A small image VAE, trained from scratch.
Model: 3.63M parameters, encoder arch convformer, encoder norm layernorm, encoder activation swiglu.
Training: muon at rate 0.018, 6700 steps, batches of 384.
Data: trained on views of escape-time and Newton fractals, 72500 training examples, 35.5 epochs.
Rows from block 1 of the decoder of a small image VAE, named by matrix and row number. Rows with one number belong to one channel. Each number is 128 + 24 x the weight over its row's rms, rounded and kept within 0 to 255. All counts start at 0. Numbers have three digits each.
Before each channel's rows are labels from the 100 images, of 14848, where the channel reaches its highest value: "responds to" is what is common among them; "colour at peak" is the nearest of a few named colours to the mean colour under the peak. Only what is clearly more common there than usual is listed. The data: views of escape-time and Newton fractals.
# convs0: first 3x3 conv (decoder.mid.1.convs.0.weight, 192x192x3x3, each kernel summed), inputs 0-191
# convs1: second 3x3 conv (decoder.mid.1.convs.1.weight, 192x192x3x3, transposed, each kernel summed), outputs 0-191

responds to: vivid; Newton basins of five roots; Newton basins of three roots
colour at peak: grey
convs0.102:124124149147096150134113135112108161124140175117123104112144143105106119100130103122131156116128162102101082075113132145107122114129109129147138107123123094139108116128108102119095105075143096161134085092124052135111157146131132093133084103071122078102127127127134112118104085128127105145117120132096089125111139147070154099128146108118148113079127105134134147083134140106133137133118134127116118105119117127145150122130136105175051111134125108113194087105115110125134171111103150157116137138130159145086076130139111142089159154125140133114108078163126105135150117124143125108
convs1.102:131109128128152136109121123165121137154115108097126141158139127123124191111156114141110149150090116170166099150137102088070133105118089133111132133108166140096096140123128138144086161136164151124143113122126124133133110170111129170149128116164138121152091097107129149118176135125128119108121095086146095126116104116162129158150122135105119117162125103148136103109087145145115131114125196107118084129188119105151096129148162184154117138171144155136106143127147113100148123141137153111127090124118111121143161135172177115119134089106097125139110082120059135150141100147102131115

responds to: vivid
colour at peak: green
convs0.100:130131144115115092136116145110129128101116166151093107125194126101135102130173145178093131158113110157162141169096130129131148139118121141134141122161123123101157103172135130126125126097157112141137080135140112154128124126160116117088141094162105115153124100121144111153155154162123155147134123100115120164145126120099136150092086175138120172119114112118126150084106122113134148090098152151129137134164134115168120164154137144135180112075123119117138178129129075138125127145153120150157144121122179124154120093146132121118187135151083110152101181138103142127117133157112072160
convs1.100:134095089155146151097114138085119123172121136096179127106084157119133101145099126080145125130108165131131149157149120102130147141157100128097119164123131115176100134097188095155136111169128158089155134154171154121106108188148129135164140149127135131116153138114096125124123107134117138116123151110104114124149124128110129106120189100102123095121136154119111126142140184089098132138170144153104098113169134115096114109088069170153125134127123130156117139148150162127143121133138112164100162118137128119140091149135156140130107090129169096110133143147120152130148123113153174092

responds to: grey
colour at peak: grey
convs0.17:099131129092129119123126121114110142148113135138203112129125135104153116120045143119096146126163138156138119110115094162142097155121144051101118133130139135112140135111134134139151120153137127150132139116112127120136109134142143121127135123150134107145057106134126106135136172140131108109130089110146132117157141135142103159104152138155119047121131129128130137138135115154112135147134183123149092105092142145084134119135145132115100101146103113122120131114109173120125126119115147080167141124096108098112148144120145100132059137106217096132138172106166073130136141130115108118
convs1.17:134078143129164139154099150123121129129161133147105148145136115129089148130092128112161129142130120113143140163156148144174146115128095124129159139083128167133151161132125122114165100160157149144080118115091134144122153133124103157144104159164083140129167158149112104140065108149136109109115090172103113117099124109137159146079148109114156078128130167095154121110126132120098114130161150169105132113172114134121100118124163130145148144117109152135114129098100124142133104086122148127154140112163175162160144143111091174138094129149114148155081123129176101145101099083134128106

responds to: dark; Mandelbrot set; burning ship
colour at peak: black
convs0.21:165155123172149140112115146104133110153141124180112125133119167158151142136146177155090130119115127134145149152149082140116124191122115145110108129144161177134143131121084122142132146160158117152129131185112154119156132126129131134117203101176116145168141144163138108141130138162137200135146101111166151143158134116154137128153137143118122127116129120139148112149133124116157147132118133140161126098168092132142122077089146160137130132132084150157078164155128176099116130151143180149146134154108096137163148126122147117146103142134110108153140162112107140104148113169104151122
convs1.21:103158120092120133145144113166138152086146114120104121125054158184123112126149108142165115149114139129142117141136132109131121140139133091091185158103121072149127095125143111157142147161115160126152110101170126086121099095111122106119117126106185106123111075136122120124091144132153087102098106098093128138109117141109128124131139128129094136119125147116111106161126130091128143151130076119170148127104142137125135155118078158140090104120112141144128100124173101194164108090175117121111171099182120115115134127098126097155125170108120124143114154129120113159127141121133134134

responds to: Mandelbrot set
colour at peak: black
convs0.22:107118096089115144089139079124072144112109118110118148096141139106145095097108119105120121096100136075071121121126111089109092106105094142134134118104110134109085145083115134127109148085108115161105142133109089128102123091101129121157113146090132114065137109142182116131112123107106086071131098116116153150122112116118130104131127113129121121111115117098130144148128080119155109168090134083104133097146118124142144112121076123131174104167105120144139120145159149128114119123078100139110122113106123129134116101115134088102131136128101157099097085127128129088088122129181120127
convs1.22:109139150195131147059107145110154092163116118118136130167106140174149166106167121102082126149122116125145139089164141130132142102144128096113156120114158112121118124131155151134093092178119134085121172125156128085146162151147161112098156116133088129121140112085121123158180123140132126129138133151125151144099127089151127147114178119054115146122141157108109115101101116113142131135142141193089155143139123125155138138131117134102156094107117072135138117137124137105111138129155121110113114095141116142125071177136136128142137112116138111113169135099144145107128160115147129107

responds to: dark
colour at peak: black
convs0.101:135122139103101123147110105141116144119136092165112134111158072089138110137131136067120087112159161125116129141080108143119130137114087128137111112135097127109117123125095120117136082113114085112124119091114124133122126164173125113059110104120109145108140121111140145109118122121134128137145112117116110120141140098091058133071088130122120107100125111109133128093165107135128103150122141120117131137104137143186078084115082107135152117050128119150138099126155093151080102135098095116068117093109150118158101103132156109121124122107102116116126141127096118137128126112175117107
convs1.101:080168131083149130140120103128162147092129118145090097166046098151133123127151112113159145095136135164132141100123135123147134119112139127093187155130120095114106104126118148148153135129114113122144137129160163107141142138092188115122119149137178144114103130120137097092087135185169122127147102109100102139146142145124144098150173148138108145125110154126156108127095094075128145153145071117147106126093133120170151139121117151134115117153105120193122139128129186137146106123112145137123126118178070130120159133110118129150132131109106118118103120118130133139119111123141112173

responds to: dark; Mandelbrot set; burning ship
colour at peak: black
convs0.147:154191101146147156122114126128134155114125165129069146103107116128126142127144161153090109124158159133096128153107096125129146170136098134113085126154093110132165138160088089147105105110128125129123126125120143107140131148145135167080139078141140125114140125127181125119141144199152210112140129156138156123111113108158148072134102156111105108140100103152100127116106120121121171107102137134140114105132109146161159105121104139140151133106085119112069136129138128113092119165138098127146107103117112119129136127126139102137123121132123086129114179097095174089145124143150126159
convs1.147:120145125071125138140101131180091153129140103094166090200125140132106132144107098141122167130121116143131165106157194138153108114135122103086153128125140150144134094125161139142175144161103168139094143097101112084131112127099111100120119102154157136145145145111158153085173104158127073152113133107130132134113176119136159149124174134114136151099128122126133101104143104096172146161131124121127143103120106139138140112142117104103105135146110145182122154150142147153150114159122127141153127165153097152122130126104086152092143148085148117153140144144117140115099155129148128172

responds to: Mandelbrot set; vivid
colour at peak: black
convs0.131:119118126072097139158146134101139105095107137122133083124082122113114132120135135124122100088101125134163126108125157130147128105133133120168133125106149116095135189130140120112164119123133093113128136155122101121146177119111165107118121094142099128153170173117138160120135140142136090163149133158129146119165154155169138116138117166120141092115158137157056119129086135146112169107136129191132154098145114163172093128114096150141102117133106099109127088103088137102170123148039117126121137116123135083136155129159146143119154109154134121130154117106100140126143118131129131088
convs1.131:119101151118149117127115108145095130150150148105157141128126133155133098118144107109159154108158108122102109109095126113143144110128113150096074116148117178152126136129154108153170109100146122152107101108086130171102091105109096143146073131138105105135116166133149093142117128125151102077165109140169127097144133086135118159107131122122092125163144140109149138113174150125157110133131114089111137112130163118132156104140166109097103142145140167127115180141099134157120141093112137121128094134119107122048138110092116098104112178104132174170093149139139087138112124176138114115

responds to: vivid; Mandelbrot set; tricorn
colour at peak: black
convs0.47:139119159135115111118087132106103155118139143103137113109155140117120121115054145138105098107133127125088086130126150151123167106163129152137088100128137130139129134106113104111117103125107120141151164109148111110111090123109116143130127140138120126131191075093141099148097146150136122114123109114142074139159140099150141114150117112102083174130120090175137119131095099092166134121178131146108104110150139126149108150093115141125121170073088105065109141139104140127080127104126104144127132110125093150096096118101125124154132118133124157133067125123154134092107102109155127188
convs1.47:098148153153144161107144130148134136160075124147132136119122125131121134142143098121147116152046056107170127119158134099094137144083142160131141164108157111143080116116140121117145166110128154144105132127129112148138129149160150107145161101112127089100090106138096179113182123184118126120156138077126138160111143141115113118113108100154159138127125147143113080069165130151154130142137127108126145139148122125154129125100092114147144087100152150111098119143132186116123137141145173163117113098130090107150137160140157143140162122131133137120160130145145140085121159113111129117

responds to: pastel; grey; Julia set
colour at peak: grey
convs0.122:128103129093114147163088140149132161136103152103167088147159132071164143121134135142112148139081123097115147126119137078079116115077105109155122146133135125113119130104115137145118120097158142133139106113147089103092088121133099140173149101104145123102120110131158126104144079089123151146131117109149111145102088168065133139112167142070079094128132133087124124097114140090118139133106120115129135064101146145053131148126130132089132109180129122114126110103129116148139118122143129111146124132117122148122106126133110125131143120113133160082127107107134068107103133152132145108
convs1.122:128119130192133132139143133112106127118128110081152147117146121150101111122120122121082150108171156144090105081150108129135134091121161143104098096159153118130177099090083170118134145113104136132149159163155174103113147166156146098155087154098145131120119088089140095163135164123097156158110120143128128132095145182123108120155159115156138137134104116141107121152074096111102128124122175131140093146095129122144143144113102142185130117127140089169163166139167114092138167138116159133154139111149107148130114105124144101142125131124176129142126122134098146137164118132107121132

responds to: Mandelbrot set; vivid; burning ship
colour at peak: black
convs0.92:129150128145130151116150107090132146171103136136105141106162137098128113118140121107093147122083155122151151089134112114109107119102117167120109153130130126107110112128085123115075102176120145111103165116115118094144141128126117103131142119121113141104158172137155116130154100134160130124141143162138131132139149118143136094133150136125114153101122170146124096136129107086156165129097093111151164089131079156072164079091156138111109136153081102121140128137148085108131079127171131144198123100140114137146178121127121145107147117147053153108151148103100159135132120144091140116
convs1.92:183139132149099151091175145165129125132123089114069127177096097117148127096143078146155130123115090110132128113145131110134140096134140134105166101131111137129136116134102148132148168133088173142121132101124118168121129153119151139164079137143153131164105136097095116113148190163155145124096124118106110121098125100168157081145129132150149139118133131144156149155122121105138108130146149116155097120160094114164132158150133162097122119127162103157124155095102156112148121118108133116098130158127126050146130165152094143132138122147126095125116091176130112145112143085145117096

responds to: dark; Mandelbrot set
colour at peak: black
convs0.98:169173161130172129126108112134163126172126143147142130137065112169104116145133163157131125151142101159115137140101124196126129158110118109116160102120141151157141114174120132142089145106121091136141153121152156151101140120182106129099123168114141124134127123164176099189128139130148141124154096101109093145145136094145109186159136119151167106082127120177129098135141116164094106111142146129104120162136099138192109142150152161131147137132122135153115143093129144130143145144152138118112131160148146156156140159134140151142100133107135153142116146123128104166169128103091143138
convs1.98:119144114144103118113160149121108145135117132125158166099101124140117145090148105140144139108144104125158096143175090050163103108102119180134107152110116147106105138112106133125150170114130174193117142118116123127162110155139143115119146104146107107135141148107090146099083121137117060131143136124138122106130147136100119108159164132115106157130096088129164138131145091124129127138101121176107092127125084099099130114139142133093084156142178124127103116128125157075088166108136169144132113115136141116130148156139111136164132113137159182123105146128107145096176127116155118136

responds to: pastel; cool
colour at peak: black
convs0.14:087122114124147055128085123160131142109120124126162133159135109102101147102109151146102122108075142116162102092100090128146089106100141121162132089147147123127151107101150113107057104118124143130119103123125164066150125112168108135126087132129106117094088135101094111121152118094136137156130136094156064110133111172105116151134120159092128097106091090119148108144146147129109127101117118146138134110104137130097145136133169171107114078113132133129137077177097072150153108125149127097139114102146124091119117108135101131131140146108136126113137153107131113136139137127126117100
convs1.14:160097113124124094141133142113143084170110118121128122110172160136135163180117149122124109118122152130111151108121147140115093145165116141111113122115131078136130155100108143167132124132127137119121084125139093148079126117149108109132134139142093128165146090195148102153124105086162109110122179140167123105115115094163134153122118096127108109129161115118096130103156155175121148094109146111111119099117114150129113150120127114113132181131123127105127188150126081147158114147116138153124110174115143136125114129122168060148111126111139131139100103075101118103177133167079107146

responds to: Mandelbrot set; burning ship
colour at peak: brown
convs0.7:121171105067181105137094131117150124169085094134147154124210152126122070126146123138106179124156158094116125171127127106130134144145095140130154103107106129165107133119102132145079148092123104114158133128144102155116156133147155128127125163147099137145103132143129139133116119135131143111109123140132155133163116105121114172149109105142120150133139130091090110110147161100103108122095078083115154115174115074117139133132131101172131143139107158118095118137150105174111167122169140144086126107139122186146164126134133113128154145136131165127126111108093135105111131134130127155
convs1.7:112098155174141137114121140089162135158127119110172105147110106171103146129117136107112140143119143169143119091120139099127147140120131167123137104159148154135113110162143084153114154142120151133121085143128120160112125132094117103134131082105158116143159146123108110140129134167138139140135154133144101144122125105169129195111151158125093116101150156145107157061098111147154118117144121130118154159156175123169173145145121117077129105135157116133128136156113149133182121143103169145101061112101108106131109171092154152120123134113128111141105105146098093085173145111140097144

responds to: dark
colour at peak: black
convs0.79:138082113145116154098152124111124103123127111087112140134089147141159133148165121092152080126132115105120127127155158070096165104154153093145129105093141133113114140150150095109186121091160121129115116106115119123077141107098135117116074128064139130103154138116124141091078135118124101104120088133097148120111137100101124131073112126115108132113114127135142157117143139128124073122158113104070134137118123139141086151126119121118085089112172158129158146080137124119141141111122120139110102117112169150108111137110114125113147117129124119125086094130188076154111097098131143132
convs1.79:094142090158144135067137104129115149136155144142142120086125142156124110112122112139098134127115159121109121123139071116148115117105108176152135140112124122192119153116186150077112154136134125107114143165153137111128148125077136155174138143076092110159128172109108138147138153083081100138110129125121124116121095133099092103113124114124109136163157152163153135127134083162150136121124098119090128185132134121138136112120094119084116115133153141074138121175142106095136108126139103130112157084104087104145171119140148140107091148129081125133152127121106134128152145139151157140

responds to: pastel; Mandelbrot set; grey
colour at peak: grey
convs0.45:127153140088129112129127107084123120143137129114099126085168130154119030131125119133145160129179156045104141166144143146142137132133110124122162142113092122152117134170127138168074105106157125148122164210150100131123139104121138116095139142097131110130144146170130101141140123131139112107131122125123125144140103108100127094141168157163152140123149134141120133120109099129145135128121110137154143111148103077145156113134125114183121113084106117112139119084140147152128152121107142146105089154114107171121129139096160125108143130138166167134123102124132133112076125159129161133
convs1.45:143088125132117113105139094093138064163127113119166090176115153125114158134122144101121123168082106098119151138103161133127146118153083126077147095078141120140119140142148115093134123125123142113118140125121111150104146134138125115211142094108097110176117159113123090155152120117163069103122123143133136144101111136117115177120118129102127131110151151121104113095135131126156118117168170068135127149157168151145154148110111123114140122188141152119134112175107114154178120138128153109136105122103154106121101129143152128115148125156119099113128102127085105100125128106121124090

responds to: Mandelbrot set; grey
colour at peak: grey
convs0.50:120169134108090140135073109116154127141124163101140112126154118123106119129089129088098131143109175135128158132120112126107113191129113098118149145133140125157129131127118132130088131091118123157102127139186084150117129142186150124141102170102150102103099154177128146112129105126151095146101108079102113139095110146115156137084115127130127146102131129127102086131130126105096131128088102083144128078083158124129136104129106116154117140108128135095079117045152126129133146127095124111100122160135137112106161123144135150132091113117199125130140127134123111097092128155141143159
convs1.50:107120078089159132112130180086170100136124126139116131181153157145141138123160128137157106166142112114123129148132130134137123073121139132101112108089136138119099114159143159138119152160131165093133102124122124177150129083186096143140160121134148122136124138095136073142089138124120106111170174160187127105095131110126123137098121096123156100152139111155133095108146123161124113131134165145136123155131094154141124098171103141110129147148138151090122156141120151125069137112124130142123144106126105135120136111088128166104149110094139113065115154147121084120127090108133119082

responds to: grey
colour at peak: grey
convs0.23:165123113136132145106126123116129113120125145080130117115078126126106103130166161114124113117131123101121145120112103112127096095112133041131109131109114117121135136122103155155112145087143123146098130127140126105134165122110127139121126101140132151145019171111116134106110119118112154139109086146122149092099107145153099114128153145115110029105122104103114127137126111124131138129074145145134100133056128121116127137112128131154130109148127115123114144097118153128120105107096136070127122136135147098136118128141112129137066132108183072120094120117147085120136097125137128149
convs1.23:121118097118116113125169154195106159139154107127133156178090167141152154150141119149115108127171105149105134134142176131112178151157131078115134123131103130125130104082141146150136143133099132108113122129144118102150180137136133113125105144159148121167162132153100120132115113137166121108118101136144097097129140132127152093136105151082107169155125123139122173122132143071116134161136073100161135124134103131131141104146050123094123084096129089145160124140133117126117148171148074119142156115156119129130091094119091120140149121131120111091109105142109145124171138144117124158

responds to: grey
colour at peak: grey
convs0.135:138118117127150148102141066114087116125140106136178126114085115140116102117137116130130137114150169122115136115137097141110148142120110037119153111099119128148116139126114131105127134103121102108099138104112104114116123136134151139131118136118148109134078112103165142105126164086126138084124110093173132110151140122144104131106150119144096079131122119141125185210126101123103138142097190112115107143099097071093193109129163140087105128166135145111135114120120124120141115114122124083147117124102147137148114154116118102117071139131167108116109156135104134082131109121131133106
convs1.135:127120121128123140139143147161110089114133112140130122123139092124128151085096128154108112144130106139143107118123130162116115119139113065165138170146108146118108094145126080073128086121153099088149108147133109094139114127094123119108113104147111146156129118102147163173122107130161179129123109147128154116140142119121141093132117159109086113101093115121177134126135171151160135121119068183139156134151145125100066105133134160150157091122107114143115142116128119137087184138086091096097149103140133116143137114137131172137145140128106123155099143098180166166146118100155145100

responds to: Mandelbrot set
colour at peak: grey
convs0.176:160156151156150177100112122166184072152142141134086172095079122152122151158139145172127099111161131187158084176131099145121141134136122150147109145100127139116105111151099140143136121137131130102114133139099173131151094117119141115125144123132134124129136152155134109123152138147144155105129131139122140127127124077149146202128148129138099127160150136145149085155146101138173127097129114135165119139129110129166151139148166099123142103125132141141093117129116148119113110132178129131177116136075123145164161127125160168122102139160061102095104136130110089125123130144141134144
convs1.176:122079080121078121136146153123183105148136113157127153153169112086115131103104182116118129130151149101099097149137124162135129113145125114133146106117133137131166152113138110077156132139147124092101130143098105123146163093109110112129115181120104169159123131071147144133105156101140191168129181141175133124098161148102109134089106135140164132142126163142113152166119209140134129158130141143096118138099154111149123152133137132117128183157145130099151146110144120114099128148105102108137150127150147078118151114155135112129122125139107132132156103119140133120127112108105109094

responds to: Mandelbrot set; burning ship
colour at peak: black
convs0.129:151083094102193114110136111119106092153083100183168160124076118123136102139116130112131150119147145179157119166155131094155117127139123139134149132112165135088136125106142110112139137155119136126145135143102174144128117156159120129162109124117118109132122128084097125085164162148154128107132116138156126122146159110144110130120113089168093095128132157070100098160124140134110122134124141111115111160105114103136137150133176161095114098149137128131105114162125101143124083140152135130171132118150112096194143116106135108103115096123147103107070128110115090156142175135114130104
convs1.129:133120123141138158114164158151102111141154128090078123159102124130124138123196074108153155121110145130139138137102146139120166102115181109119129090136123136148122118130122150117118166123085127123129135156146119160142095074096149112101122125132192138135134150123136116143165179109131176108091116128142142111100118085099127119132122172106158117110104116140148150108084096096102135117118132119147122116122116108146142114125084123135150115112110129145175152142143075120114119132141111065129109160140138142142108150132122123139148102102166099106111126165069189119106119181124163141

responds to: Julia set; grey; pastel
colour at peak: grey
convs0.29:087159079134100128086080125136142095111134146119129109138161133113085103124140055085128105131094099124141131107123095096118134087123097121145103114135111104105111122166126127125165118068132095119107126115153095111096126133148150115127103132134087101102110126111111101099136109093123097146121108115083136125128130143097139052083111109126119108120092102125090116088123120133120154114084170123105122111074105136130112139124110118171136133129156138099136180104139143138106120114125081152121105097127139074115102123140095110135114078109127088119125103112142122119115096130115113100
convs1.29:199141117079100133145184133146084130139096127114075175116097121119099143105126141099155154103176150134119115138154160115119125114133142119100088106133151123097134130124149136091150149145149125172103140089125106135157156160133084161159118147144176135159141113130148147119139135144118108123072142136097168097130107123125122111118141144098139147124150153138165129116151142144085160127193096104083119101108136109122155104123145152101142157155126164143161140117135114133124108108123118150135141139138143156117167135139156113154129102104116166111128131149090146120127083129157159071